From a checkpoint of a small image denoising autoencoder.
Model: 27.7M parameters, 64-pixel images, encoder arch vit, encoder norm layernorm, encoder activation relu, encoder patch size [8, 8], encoder layers 12, decoder widths [48, 96, 96, 96].
Training: soap at rate 0.0019, 8700 steps, batches of 64.
Data: trained on scattered letters and digits in many colours, 195000 training examples.
Rows from block 11 of the encoder of a small image denoising autoencoder, named by matrix and row number. Rows with one number within an expert belong to one neuron, the router's apart. Each number is 128 + 24 x the weight over its row's rms, rounded and kept within 0 to 255. All counts start at 0. After the name is the row's rms in percent of the matrix's.
Before each expert's rows are labels from the 100 images, of 14976, where the router gives the expert most weight on average: "strongest on" is what is common among them. Only what is clearly more common there than usual is listed. The data: scattered letters and digits in many colours.
# router: router (encoder.blocks.11.mlp.router.weight, 16x384, trained with AdamW), inputs 128-255
# up: expert up (encoder.blocks.11.mlp.up, 16x192x384), inputs 128-255
# down: expert down (encoder.blocks.11.mlp.down, 16x384x192, transposed), outputs 128-255

# expert 14
strongest on: teal; white
router.14 102 [144  86 152 127 150 135 128  97 131 127 125 101 149 122  90 102 130 141 150 143  98 138 107 124 114  96  89  76  90 142 180  96 135 145 157 114 117 136 139 111  81  92 109 127 100 113 119 102 139  90 153 135 136 118 140  88  89 102 125 122 133 159 158 139 128 146  97 126  94 134  95  93 109 133 129 116 178 133 118 135 154 112  95 168 154 106 132 118 121 124 105 159 154  78 101 154 104 126 110 145 128 113 112 141 173 110  91 132 125  85 160 132 126 131 109 114 167 131 105 155  98 161 122  99 147 166 130 147]
up.0 099 [101 102 121 156 122 139 128 156 116 114 123 131 106 148 160 159 118 136 140 127 103 143  82 158 137 152 134 129 148 145 139 139 134 117 184 138 121  91 175  85 231 128 134 121 151 112 176  59 133 127 136 127 118 129 157 153 103 131 146 124 143  96 111 116 105 168  96 104 122 162 118 136 117 140  99 114 127  88 148 122 115 149 101 110 124 150 129 105 124  92 120 111 133 133 104 151 114 113 152 130 125 111 160 125 201 126 102  93 159 151 114 147 137 161 100 140 139 126 145 173 148 165 161 177 136  87 138 114]
down.0 100 [134 146 117 130 124 162 153  98 126 159 107 135  95 170 140 129 106  88 100 142 148 115 106 133 161 125 100 157 135 104 155 145  97 150 158 130 171 120  86 102  88 111 137 107  95 137 112 119  93 158 129 115 155 136 112 116  99 115 124 142 121  83 116  71  98 113 168  85 155  93 137 121 139 119  89 142 113 167 155 111 123  68 104 141 155  87  78 136 184 115 123 133 158 125 144 126 128 145 141 121 132 178 152  98 103 160 186 103 149 131 146 131 118 129 131 132 127 156 164 117 115 128 113 138 103 103 116  97]
up.1 100 [134 138 109 161 133 124  99 155 126  88 131 110 157 127 113 110  81 169 136 114 120 135 103 109 124 120 122 123 132 129 117 141 152  99 124 153 125 117  94 137 116 158 110 114 136 138 125 104 117 117 137  92  93 122 113 148 144 124 119 115 126 112  91  88  93 135 135 129 122  81 109 142 126 113 162 151 155  58 124 188 105 116 143 171 141 153 112  88 136 139 129 113  85 131  91 150 133 138  98 106  95 147 107 127 138 194 141 181 151 142 142 146 173 135  82 101 144 141 100 101 145 155 131 146 125  49 124 104]
down.1 100 [ 86 111 126 124 138 139 113 151 140 135 117  87 109 131 152 152 155 116 118 165 129 134  86 115 130 123 106 137 125 150 119 120 156 121 169 153 144 169 169 145 123 162 120 153 116 151 162 126 129 118 112 100 152 150 141 142 149 136 126 116 136 155 132 138  82 104 119 123 148  99 110 121 136 105 131 155 116 132 144 166 111 133 171 161 141  80 108 125 123 103 108 130 108 124 104 150 113 101 117 138 107 188 121 123 175 204 143 126 156 146 122 147 129 134 126  98 111 131  99 148 150 138  75 127  87 104  94 142]
up.2 099 [156 123 115 144 152  84 151 131 130 128 132 129  88 151 100 124 154 105 146  58 140 115 134 142 139 127 139 155  77 106 162 142  85 152 132 107 125 108 122 195 157 125 101 119 141 120  99 156 104 149 145  67 123 191 142  89 120 130  59 130 111 121 117 153 114 168 152 119 142 169 137 162 112  83 119 167  76 128 137 120 168 106 123 101  76 118 163 159 129 173 117 147 113 111 129 155 124 142 145 139 153 121 115 168 143 139 112 130 109 125 111 123 153 161 138 133 102 132 127 144 105 169 100  87 161 150  87 121]
down.2 109 [117 147 106 119 130 111 128  93  80 140  96 110 102 104 131 127 135 120 142 158  91 145 143 139 134 168 119 138 163 140 114 111 144  86 115 117 153 159 145 143 103  80 168 121  85 146 114 148 112 122 138 127 139 128 141 137 108 135 143 123 131  85  97 105 156 162 130 140  83 127 118 107 167 122 109 161  92 168 106 134 116 121 148 124 146  86 134 139 119 139 135  91 101 159 134 168 121 117 115  76 110 140 167 134 107 126 169 102 120  86 111 107 126 160  80 115 104 133 107 145 146 139 148 142 103  86 137 157]
up.3 100 [146 143 119 117 148 107  74 147 148 132 111 130  90 123 121 133  99 137 142 141  98 136  95 156 129 126 137  86 167 131 146 123 110 117 104 127 123  97 130 109 133 148 154 103 113 118 159 116 147 106 138 111 135 126 142 161 146 115 111 157 114 155  94 115 119 111 167 118 127 150 111 153 117 135 162 152 113 155 105 139 111 153 121  92 164 114 149 166 128 128 143 146 112 116 130 127  97 114 129 142 116 182 154 105 102  79 119 179 123 140 124 113 126 125 175 114 170 102 152 137 138 138 152 179 113 124 132 141]
down.3 095 [122  85 142 124 165 178 126 120 128 104 147 156 147 104 133 131 139 116 108 183 126 112 116 123 102 123 114 157 116 109 128  75 132 170 124 127 126 146 142 125 133 163 118  63 159 139 126 138 143 136 105  92 133 104  80 152 146 127 125 142 130 121 136 127 127 146 113 157 124 151  93 117 176 127 115 158 132 111 136 136 101 123 122 123 145 118 135 134 128 145 103  94 123 133 110 140  82 104 163 128 130 134 134 117 134 147 155 104 100 138 124 154 117 179 104 115 132 109 149 134 191 125  83 140 114 203 106 124]
up.4 102 [116  94 102 120 137 150 114 148 113  69 132 123 152 174 132 101  85 155 114 105 123 158 127 141 164 126 106 139  99 127 103 126 118 149 129 154 140 136  85 130 132 123 128  95 158 122 141 124 117 182 111  95 119  95 129 140 128 155 139 130 145 126 112 152 138 120 102 170 137  92 135 146 170 159 112 117 174 139 154 119  86 134 109 141 125 147 122 128 119 151 118 110 151 100 104 128 159 115 112  83 105 153 110 130 120 144 116 128 139 155 133 104 118 155 113 111 147 149 175  89 152 143 107 150 150 114 172 129]
down.4 100 [ 85 129 162 138 129 110 134 100 101 112 138 144 114 124 168 132 107 115  94 134 140 122 101 128 130 162 124 123 122  90 109 124 118 145 130 124 112 100 113 115 139  87 107 106 168 117 111 122 139 111 125 101 137  91  88 129 146 125 118 142 108 107  82 139 121 137 137 172 130 109 138 133 133 113 130  95 137 171 102 202 104  91 162 122 129 136 119 209 140 163 114 138 128 120 134 120 127  98  81 137 143 148 157  99 138 132 143  75 100 143 111  94 163 116 134 147  81 131 170 116 105 148  92 162 146 149 115 106]
up.5 087 [158 100 115 114 171 142 112 179 146 131 115 150 123 145 139 147 132 160 107 118 129 150  78 140 136 110 161  98  97 146 114 133 120 126 158 140  80  89 124 162 124 143 122 120  92  81 111  94 109 128 132 132 119 122 129  88 129 113 140 131  94 111 118  94 101 134 113 116 118 123 125 100 117  94 194 119 125 134 132 177 135 105  85 135 162 140 152  96 111 139 164 142 136  93 159  85 139 174 113 119  44 161 135 146 141 131 137 140 132 109 121 140 147 106 158 117 119 116 129 114 143 157 131 131 118 112 121 126]
down.5 104 [114 138  97 128  97 142 110 169 123  94 129 144 144 103 115 123 137 126 106 147 147 150 143 138 134 127 118 106 143 143 105  98 113 156 114 109 101  63 157 115 109 127 145 164 121 146 115 153 151 134 137 120 128 147 191 158 130 144 147 134 161 122 126 166  60  85 143 130 128 168  77 135 121 170 101 121 138 142 113 142 168 111 139  94 140 138 165 122 129  93 126  82 125 161 158 129 104 132 175 118 117 171 129 121 127 147 156 168 160 114 137 113 113 121 126 120 100 141 123 144 145 134 104 137 142 161 116 140]

# expert 9
strongest on: red; black; brown; count: six
router.9 097 [161 123 129 128 122  92 162  96 114 124  94 128 177  93 144  80 133 110 127 128 134 110 117 128 158 141 122 163 163 164 128 102  91  93  81 118 104 131 117 129 149 136 136 143 138 119 124 177 138 133 153 180 105 126 142  96  86  75 119 114 119 147 102 122 137 106 113  92 135 134 130 157 147 164 142 121 117 135 137 196 112 136 145 119 119 113 154 150 101 100 136 139 136 119 138 119 119 122 106 108 110 148 154 117 101 172 112 121 187 124 141 129  87 116 123 156 132 143 163  99 135 123 158 121 154 138  87 130]
up.0 096 [ 78 140 139 172 122 109 114 111 114 131 104 124 126 122 116 141  96 107 122 140 139 127 119 173 115 149 120 142 136 155 162  99 137 142 130 134 114 111 107 113 124 177 141 115  73 105 120 124 131 128 128 105 172 138 106  97 117 105  89 132 151  98 122 142 165 122 135 134  80  94 123 114 143 153 135 130 151 101  78 133 105 132 158 134 145 120 141 134 139 138 145 126 143 164 101  81 114 121 128  68 197 150 182 145 123  85 149 126  86 125  94 163  66 128  91 114 117 151  88 167 190  78 142 118 150 137 133 117]
down.0 106 [139 137 106 124 130 128 120 145 111 168 119 144 129 115  79 146 131 109 169 157 131  76 153 121  81  94 117 112 151 116 137  74 114  89 124 114 120 156  97 148 109 143  96 132 175 131 129 140 138 128 132 165 138 143 113 158  88 107 110 170 122 170 147 128 109 145 106 101 145 147 136 105 115 121 103 129 118 117 125 136 132 154 158 154  64 139 119 105 130 186 144 118  65 151 110 116 152 141 144 129 127  97 156 173 150 130 103 104 128 161 174 143 135 109 180  69 105 110 143  91 106 144 117 141 144 109 164 158]
up.1 099 [134 115 126 109 128 186 148 100 112 121 142 127 142 128 104 156 123 105 126  80 143 150 142  83 157 125  87  81 135 156  74  96  94 114 131 102 153 145 147 140 136 128 144 140 149 132 170 120  96 116 151  87 195 126 155 124 123 131 114 150 150  63 122 102 114 126  85 140 125 129 125 148  91 117 102 126 140 166 156 111 166  78  82 133 133 110 118 148 141 113 148 102  96 124 128 150  83 119 166 132 114 120 112 142 125  93 165 117  86 154 118 123 153 101 104 157 169 112 132 150 118 143 101 122 101 131 109 162]
down.1 092 [151  91 133 122 120  93 137 135 141 126 135 128 127  82  88 124 110 128 110 132 162 107 134 154 116 136 132 149 152 108 117 152 128 144  97 144  98 105 162 144 140 139 109 113 125 148 149 106 128 128 174 118 142 133  97 167 150  97 137 116 191 135 118  63 152  85 125 117 146 132 143 103 121 113  98  98 103 142 102 132 122 149  49 117 135 166 171 145 108 105 112 143 100 136 118 144 123 121 157 166 130 127 152 138 151 176  72 131 126  59  86 152  99 144 129 123 117 143 127 143 118 100  90 118 166 128 152 134]
up.2 105 [ 79 121 102 149 150 124  98 133 101 121 155 164  94 153 109 117 132  95 100 133  84 196 102 143 110 112 168 113 146 137 111 147 121  93  67 139 168 119 159 134 133 157 159 153 105 123 136 131 124 160 174 127 144 139 177 119 145 107 144 114 128 139 152 100 112 115 127 146 143 117 120 123 128 116 122 137 166 143 141 112 140 151 122 119 162  90 148 130 134 141 121 134 137 140 126 136  96 153 117 135 140 136 110 157 126 116  98 147 120  75 112 107 155 106 174 144 139 160 133 141 152 110 163 146 139 112 101 115]
down.2 096 [ 94 122 146 152 135 149  98 132 132 114 149  82 133 121 126 112 105 114 154  84 137  92 134 146 115 112  88 147 178 150 136 115 139 130 128 123 140 152 116 121 135 106 111 178  92 151 150 112 120  93 144 148 114 152 157  74  97  88 150 134 139 102 133 149 119 138 166 133 168 152 145 136  84 105 175 146 117 126 153 147 151 127 101 145 168 110 189 161 137 151 143 142 145 121 107 145  91 159 135 151 103 164 171 161 129 116 119 110 150 115 128 127 163 136 121 134 126 106 136 109 161 114 115 104 134 116 153 145]
up.3 094 [122 140 153 145 155 163 109 106  89 109  97 163 108  96 168 175 122 143 165  96 141 164 115 113 145 104 132 116 138  91 102 153 129 109 155  96 154 130 129 168 121 119 111 100 117 184 133 142 117 132 136 171 126  84 105 120  90 122  99 189 152 144 153 118 141 102 147 179 121  88 140 119 117 153 136 116 131 106 113 162 129 130 126 140 144 166 145 123 136 179  96 167 121 163  86 117 126 117 127 154 117 109 116 139 118 189 133 117 120 117 132 146 135 116 137 130 151 140 129 172 133 124 119 111  95 101 133 131]
down.3 102 [ 99 110 155 108 138 104 181 129 159 113 115 163 124 111 116 150 133 108 116  96 114 136 108 114 162 151 132 133 131 100 114  83 135 145 103 101 123 116 117 108 178 117 151 162 141 123  83 108 137 136 148 115 125 114  76 118 112  91 108 113 102 130 111 128 130 159 108 133 120 117 144 161 113 121 107 117 125 107 162 101 171 140 143 153 119 141 133  91 161 147 173 142 148  88 141 133 162 134 129 133 122 159 129 124  87  89 156 141 138 147 156 143 152 103 154 157 144 161 151 146 132  92 117 120 168  77 129 158]
up.4 102 [110 116 111 119 161  97 146 115 138 168 109 160 121 146  88 117 127 133 117 144 133  81 115 130 123 128 155 179 122 167  94 106 110 157 119 146 111 153  91 173 151  91 119 108 122 134 123 105 120  88 125 112 114  95 127 144  91 106 148 155 117  77 108 107 106  91  86 145 135 123  74 156 148 135 135 142 138 120 110 111 120 100 123 149 136 113 120 140 165 156 135 146 117 117 118  91 129 152 164 168 141 148  80 151 155  88 108  97 108  94 126 110 167 139 113 126 146 132  90 146 150 132 144 145 108 174 150 124]
down.4 099 [126 150 150 139  96 124 143 127  99 141 120  95 137 156 116  92 132 162 135  94 123 139 109 106 117 159 136 167 153 116 156 127 116 151 147 134 119 119 135 104 127 135 155  95 133 123 135 129 115 135 126 125 102 101 147 143 143 150 125 137 128 177 122 144 133  78 152 124 118 129 120 131 102  90 157 114 106 137 134 115 135 143 100 124 140 130 133 126 167 129 169 129  99 135  94 123  75 137 123  86 121 125 115 180 142 104 130 147 144 142 119 140 149 131 143 150  86 150 127 150 131 125 208 139  94 114 111 114]
up.5 098 [131 196  62 157 116 144 136 108  93 113 131 123 120 115 115 142  91 148  73 109 135 163 114 133  96 125 102 124 141  72 112 106 130 158 105 113 133 106 170 137 142 122 132 132 127 141 100  86 146 110 164 158 136 117 100 136 112 191 173 105 100  76 136 100 119 150 116 146 127 132 152 117 143  81 101 115 127  80  86 142 147 121 145  90 175 110 147 128 112  95 140 123 134 127 106 131 120  91 159 201  89 134 138 102 145 143 132 120 115 101 132 121 100 142  84 106 104  93 109 127 150 146 113 136 115  94 146  97]
down.5 097 [125  94 150 139 152 111 150 139 125 115  81 133 167 186 124 116 139 137 166 106 139 131 136 125 131 169 100  70  88  92 100 116 132 144 143 139 156 126 102 110 156 145 118 145 161 160 103 149 158 133 174 126 147 136 126 155 182  41 155 104 143 122 116 173 121 142 111 129 122 138 125 169 157 142 129 144 111 101 124 127  82 109 141 132 125 124 121 121 108 121 140 128 100 128 117 124 135 121 137 109 115 157 138 107 131 142 127 145 171 124 126 144 148 113 116 144 140 169 140 144  92  69 136 131  84 142 106 112]

# expert 8
strongest on: count: one
router.8 100 [ 99 126 163 168 161 126 158 141 156 136 145 186 130 109  89  70 176 121 139 151 129 110  94 161  89 103 100 109 155 129 125 126 124 124 118 134 149 131  88 164 153 170 109 170 139 175  99 152 133 121 139 165 131 170 176 164 137 162 116 137 126  91 107 130 132 124 155 120 158 109 117  92 111  92 148 119  94 128 124 162 154 130 124 142 120  57 144  94  95 131 148 106 122 108 112 143 114 165 138 128 132 151 143 135 152 114 100  99 173 164 149  79 114 128 113 134 133 107 128 101 105 134 141 157  84 102 125 134]
up.0 095 [150 130 136 176 101 125 167 145 171 101 126 121 104 143 124 145 149 122 126 124  76 134  99 140  95 102 149 106 136 167 111 104 153 156 116 108  82  92 104 121 124  90  88 132 120 124 112 130 107  90  92 138 118 101 110 141 102 172 105 106 116 119 125 142 109 109  92 134 142 130  94  78 122 116  93  83 158  87 134  84 139 137 117 142 142  98 111 140 172 118  98 174 115 127 160 124 114  64 130 115 133 129 133  82 172 132 116 118 144 114 141 101 133  99 156 163 157 122 121  72  96 121 163 118 162  84 124 144]
down.0 105 [150 101 115  82 136 153 100 108 146 167  92  83 146 139 117 162 121 137 178  86 107 148  95 126 145 142 103 138 123 131 103 152  89 109 126  89 122 126 119 110 158 179 146 152 125 129 129  97 129  75 128  98 137 110 116 140 150  94 143 153 134 174  84 139 120 143 126 110  96 150 160  77 148 106 120 162 107  90 151 175 134 137 122 106 134  98 119 147 103 104 146 158 139  92 101 121 122 166 126 146 171 128 153 118 157 170 107  83 132 159 149 133 107 113 117  96 137 137 123 150  98 139 139 102 109 113  72 136]
up.1 105 [143 129  97 114 147 168 119 154 106 159 133 118  99  98 120 117 148 177 185 113 131 149 157 109  90 138 177 120 149 173 101 148 132 121 104 150 131 135 127 114  69 125 104 127 124 141  79 115 119 137 153 152 114 134 142 113 139 126 114 100 126 101 199  91 139 148 153 123 112  86 159 105 113 151 121 123 135 141 127 129  86  84 106 109 149  81 132 105 161 132 102 144 109 163 114 129 125 143  94 157 118 138 109 169 175 139 183 120 127  95 173 154 111 133 116 114  96 111 161 128 147 120 107 124 141 131  83 114]
down.1 099 [139 175 128  99 129 153 124 121 108 113 115 184 166 167 165 142 117 135 165 128 113 144 129 100 136  82 117 133 105 111 171 156 116 135 110 109 124 109  71 127 139 121 111 108 173 129 155 121  94 144 161 127 137 150 172 129  93 155 132 124 121 130 121 144 154 114 137  95 142 143 103 120 126 163 160 102 172  74 140 146 138 136 113 106 186  64 124 160  95 133 100  97 133  90 183 122 131 162 132 144 179 136 167 129 144 120 129 112 130  88 192 116 102 121 168 135 120 155 116  80 134  90 157 129 140 140 140 102]
up.2 098 [114 132 146 137  88 114 151 116 160 119 120 129 100 115 123  87 158 142 112 118 123 107 144  93 126 106 104 144 141 124  95  99 118 136 112 108 142  99 133 146  81 144 104  85 114 103 114 161 136 161 116 171 140 119 185 153  97 126 119 153 119 103 135 137 144 156 115 141 141 122 105 143 134 140 110  71 143 128  92 111 159 188 137 106 106 139 124 154  89 108 145 145 130 139 142 152 127 107 109 128  63 107 116 111 127 164  89 148 128 173 157 123 135 137 113  79 114 158 146 131 109 142  94 118  92 123 136 122]
down.2 099 [122 194 147 104 158 132 173 123 148 148 146 104  87 121 126 113 157  78 135 129 132 129  92 131 119  83 147 137 125  92 152 115 157 136 161 115 185 118 127 155 135  91 137 111 112 189 144 139 107 126 129 123 112  93 135 115 130 120 151 143 156  95 102  98 125 142 125 118  91 105 148 122  93 158  98 109 153 116 151 166 139 125  98 160 127 177 174 134  99  79 158 142 172 129 143 107 161 103 156 137 134 124 137 145 111 121 123 150 127 146 127 119 115 150 141 156 135 140 125  69 104 166 107 136 154 131 141 131]
up.3 095 [128 140 151 189 152 161 114 120 127  88  69 125 107 150 134 154 133 124 136 103 123 103 127 131 149 149 122 106 159 152 164 101 144 163 154 120 118 132 164 145 113 156 130 148 176 151 131 101 119 107 118 178 139 119 128 103  70  70 155 114 120 121 152 137 151 110 155 130 108 150 148  96 109 136  83  84 153 140 111  71 168 144 120 157 115 127 134  94 146 134 111 146 130 148 117 133 144 111 118 147  87 114 123 145  92 144 125 111 106 138 135 128 127 125 102 142 138 153 107 133 182 100 116 175 121 141 122 146]
down.3 100 [ 94 122 127 138 103  95  71 122 135  95 164 141 153 134 176 125 157 137 169 133 121 100 137 143 141 143 144 104 115 125 125 173 167  89 160 162 120 130 163 165  99 122 125 175 107 109  57  98 111 101 119  85 145 115 143 126  86  87 109 129 139 145 166  80 121 122 119 141 157 160  90 106 127 122 126 107 148 119 142 124 125 115 167 152 159 159 131  81 123 131  98 128 116  88 115 127 112 111 113 105 111 130 113 125 122 153 133 121 110 126 149 103 155 108 125 116 141 152 136 144 142 108 155 144 113 106 147 166]
up.4 100 [102 111 107 156  81 109 139  99 107 100 147 115 142 106 122 164 148 127 105 155 132 138 125 101 124  98 115 106 150 123 174 147  59 133 237 152 130 141 115 124 153 140 130 150 125  79 128 141 118 161 119 112 158 138 105 133  95 165 150 136 145 157 142 150 156 135 130 108 112 169 111  80 165 150 112 124 121 137 147  92 109 154  91 100 130 149 156 138 174 134 140 132 143 120 152 142 177 105 164 140 197 142 121 172 148 121 168 132 111  96 133 145 114 107 140  91 143 132 109 168 150 148 106 105 118 128 128 134]
down.4 109 [123 126 125 101 126 136 152 151 130 124 137 129 123 116 141 123  71 118 115 132 100 122  92 130 121  74 115 106 142 131 162 172 159  99 127 147 133 135 148 107  99 166 123 120 141  99 147 124 115 104 147 118  99 117 126 131 158 151 101  97 112 128 156 160 128 141 142 139 119 111 146 109 115 111 140 160 145 130 111 102 136 105 131 111 126 100 140 134  95 107 172 141 132 140  96  85  84 165 117 105 170 147 130 105 164 100 126 110 117  87 112 124 159 123 132 105 180  86 127 147 132 118 112 149 101  80 145 136]
up.5 098 [127 106  94 143 106 101 116 157  60 144 129 103  98 115  96 155 145 118 163 152 121 116 176 109 146  92  95 114 182 113 138 158 128 172 131 132  82 150 149 132  50  58 108 119 138 142  93 169 126 128 123 129 109 132 176  79 120 109  88 145  95 115  98 150 135 118 109  70 140 120 152 128 187 159 115 121 112 153 157 145  88 133  70 109 110  96 150  86 130 118 126 121  95 127 182 147 162 120 110 133 131 131 129 122 118 115  97 144 106 119 130  98 142 149 117 112 149  70  97 181 168 142  85 130 129 135 116 145]
down.5 098 [ 92 137 132 132 153 133 116 125 152 140 118 109 117 111 132 102  78 129 115 156 134 105 143 110 151 158 125 143 132 160 109 122  82 105  90 105  69 130 133 134 128 142 121 122 127 147 117 106 169 155 106 124  95 154 153 126 123 142 125 132 125 148 154 144 182 117 130 156 162 142 152 139 126 142  96 131 120 143 131 133 189 176 149 125 108 137  94 152 111 119 136 129 124  94 123  99 104 114 106 112 119 109 135 112 103 163 116  52 113 136 150 140 114  97 102 144 125 135  91 154 161 127 118  92 150 105 106 103]

# expert 10
strongest on: red; brown; purple; black
router.10 104 [170 110 148 127 150 139 154  75 179 110 138 147 169 113 117 154 129 114  75 109 117 133 119  83 168 100 151 143  85 137 102  79 128 117  89 153 145 111 100 161  82 120 129 108  85 142  89 126 145 161 159 172 157 167 167 106 162 117 116 124 153 175 154 152 178 111 127 122 145 114 140 106 111 113 130 115 110 159 144 140 145 143 118 118  80 129 122  81 110 146  77 109 140 117 136 148 116 111  98 155 116 142 153 127 143 100 143 154 187 158 129  98 112 135 145 171  92 142 163 114 160 109 129 165 159 111 123 121]
up.0 104 [ 88 157 111 133 167 128 115 142 144 114 133 113 120 118 145 122 120 119 129 134 177 138 162 129 108 146  68 114 161 159 109 107  80  90 112 126 141 117 174 159 149 108 114 154 122  70 135 157 103 117 106 137 111 174 118 124 204  99 144 136 154 146 133 104 129 153  97 141 158 164 152 129 139 128 103 144 135 142 111 141 143 170 111 130 145 138 122 123 112 144 108 135 100 165 129 130 113  62 158  90 113 112 125 108 150 106 115  97 137 165 146 153 122  98 108 124 181 107 122 138 127 153 115 156 121 160  98 120]
down.0 104 [159 157 135  92 167 149 126  80 142 134 145 113 123 107 127 130 176 100  64 156 152 103 109 135 134 131 140 129 101 162  78 107 196 142 106 163  99 135 112 107 185 138 137 117 143  99  87 124 123 129 114 128  96 119 109 116  95 120 116 136 127 101 104 116 174 174 124  76 127 112 143 108 105 184 156  95 134 155 117 133 122 132 202 117 121 107 168 155 119 141 153 110 111 135 115 107 113 105 129 106 111 100 162 176 129  86  77 156 159  95  81 111 132 126 151  97 121 124 139 139 136 104 129 135 137 109 130 135]
up.1 095 [125  83 160 109 133 119 129 149 111 129 124  94 129 142 131 121 133 146 117 126 171 147 123 120 117 155 137 161 121  87  98 126 164 142 145 125 141 139 129  96 127 117  99 127 177 100 135 114 104 157 147 102 143 131 121 103 101 113 142 109 159 169 110 148 134 121 161 162 157 155 130 141 127 117  95 111 126  89 150 128 164 158 126 113 116 148  97 102 114 146  95 150 137 120 137 135 145  90 102 155 146 148 134 136 112 124  96 147 154 124 146 132 170  87 119 127 110 128 125 114 146 137 128 116 163  96 114 136]
down.1 097 [136 106 134 105 147 130 157 102 116 175 104 118 133 140 166 155 142 140 155 178 160 134 121  94 140 173 112 129 135 108 138  96 116 108 129 139 134 172  89 138 126 145 142 157 127 144 172 104 168 124 119 160 101 154 161 163  72  94 116 117 139 106 130  93 131 127 156 151 118 163 153 123 157 162  92 121 164 138 133 149 153 110 154 145  87 118 142  83 125 110 118  98 110 158 127 128 138 173 102 170 188 119 106  86 119 111 126 153 144 116  91 160 100 109 137 112 114  86 142  98 140 142 127  88 128 123 170 117]
up.2 095 [110 136 146 160 143  74 148 141 121 131 165  86 165 123 111 156 121  92 138 131 135 144 172 163  94 124 135 106 140 121 131 123 165 152 117 129 168  89 123 132 142 123 104 151 121 119 145  98  98 133 105 171 138 161 138  82 131 161 111  95 126 109  90  97 123 167 150 145 130 120 143 110 142 136 125 134 157 107 132 118 147 173 163 164 109 116 144 126 101 145 159 126 141 140 123 178 182 169 103 104 149 177 130  88 102 148 140 105 152 165 127 131 120 127  96 131 129 128 162 129 153 162 115 154 121  85 102 135]
down.2 105 [122 131 102 118 136 126 142 123  97 163 115 115 127 132 112 139 133 114 152 108 127 144  63 121 120 102 121 123  68 140  94 104 138 136 129 159 119 120 142  89 153 128 111 167 126 100 138 162  96 105 154 129 133 142 152 144 120 132 173 113 124 111 145 120 106 119 116 114 132 111 112  88 135 125 154 142 145 138 142 151 177  74 134 146 106 178 149 112 125 143 134 104 152 118 145 124 113 114 139 151 141 109 106 122 129 127 112 176 126 149 147 177 154  98 146 129 161 140  90 138 111  99 127 162 144 115 107 134]
up.3 106 [197 129 175 130 129 122  87 142 140 105 119  89 145 100 121 154 138 100 119 129  99 115 172 122 120 144 114 187 151 104 147 131 142 118 124  94 133 112 134 124 115 141 105 142 171 123  67 139 103 175 163 150 112 161 149 154 131 130 102 129 125 124  81 100 126 171 116 142 103 156 130 175 110 113 136  87 148  96  98  98 149 127 145 124 108 156 119 160 167 125 153 135 158 121 116 166 188 135 119 123 126  96 135  78 162 123 128 165 129 138 135 146  77 136 134 141 150 133 143 102 150 111 133 107 154 134 115 140]
down.3 098 [130 105 159  71 106 151 119  99 145 118 157 145 135 109 134 125 134  86 139 128 122 164 143 141 110 154 150 105 122 125 128 141 162  73 169 153  87 127 131 157 149  98  90 153 101 131 138 132 131 157 119 131 103 110 134 152 155 123 130 106 111 130 108 117  96 143 199 124  82 112 101 131 131 180 122  92 173 147 139 107 166 104 141 149 161 144 164 125  98 160 102  96 126 135 147 132 114 212 143 175 112 139 146 120 124 112 113 141 148 106 137 174 107 166 108 122  96 122 136 115 100  99 111 118 137  97  96 102]
up.4 093 [ 88 112 144  92 122 100 160 160 135 130 134 126 141 151 140 124 131 126 100 132 154 119 144 148 178 136 119  92  93 104 111 120 137 108 121 145  89  87 142 129 117 132 129 108 176 124 117 129 143 133 143 136 140 146 101 154 118 119  98 149 133 142 133 110  75 140 160  72  89 123  80 112 103 118  89  63 113 148 129 147 115  83 148 158 129 128 140 138 153 127 124 152 138 142 159 139  96 109 116 148 134 147 130 102  80  98 179  87  96 165 137 108 130 148 150 148 102 142 115 147 151  69 132 134  85 150 123  93]
down.4 100 [116 103 135 145 111 171 140 117 105 150 133 133 128 130 139 145 108 106 113 104 135 116 119  84 112 128 143 169 130  98 138 150 167 128 118 120 108  91 136 191 129 111 104 110 157 121 174 114 131 139 132 117 130 102 136 140 158 141 134 117 129 141  99 155 106 125 120 147 155  92 139 167 127 130  90 172 196 116 132 121 127 102 157  83 114 107 140 131 157 103 122  83 168 123 104 143 112 103 156 122 124 150 111 116 113 119 122 104 145 141 153 110 107 134 139 128  99 140 142 147 137 126  90 122 150  79 130 131]
up.5 095 [128 146 113 141 153 177 111 134  94 109 124 110 134 129 131 125 163 116 103 106 187 135 131 106 151  83 129  79 149  99 130  96  86  68 123 110 168 141 151 104 124 162 174 162 101 157 152 116 120 131 125 118 128 122 121 126 209  93 114  99 110 122 148 124 153 160 145 142 101 145 147 166 138 141 113 163 142 188 113 108 146 115 105 110 140 131 129 131 176 130 134 112 174 192 140  96 119 141 119 155 183  98 109  98 139 133 138 126 120 129 125 168 121 119 125 105 122 127 128 118 158 111 100 113 102 154 146 144]
down.5 092 [158 122  98 122 106 145 102 134 138 154  97  87 129  75 120 111 150 155 134 141 148 135 171 126 183 144  64 104 131 161 131  92 144 145 117 149 141 144 156 116 159 123  86  80 176 118 149 135 145 156 141 173 144 151 137 162 131 129 105 142 101 101 158 130 127 104  94 113 127  99 135 122 132 128  94 152 156 131 109 153 131 137 115 157  89 111 127 133 122 143 125 183 145  91 153 127 169 145 157 155 131 125 146 129 149 109 128 116 112 136 116 139 107 106  94 133 143  91 131 136 124 147 120 146 123 126 176 175]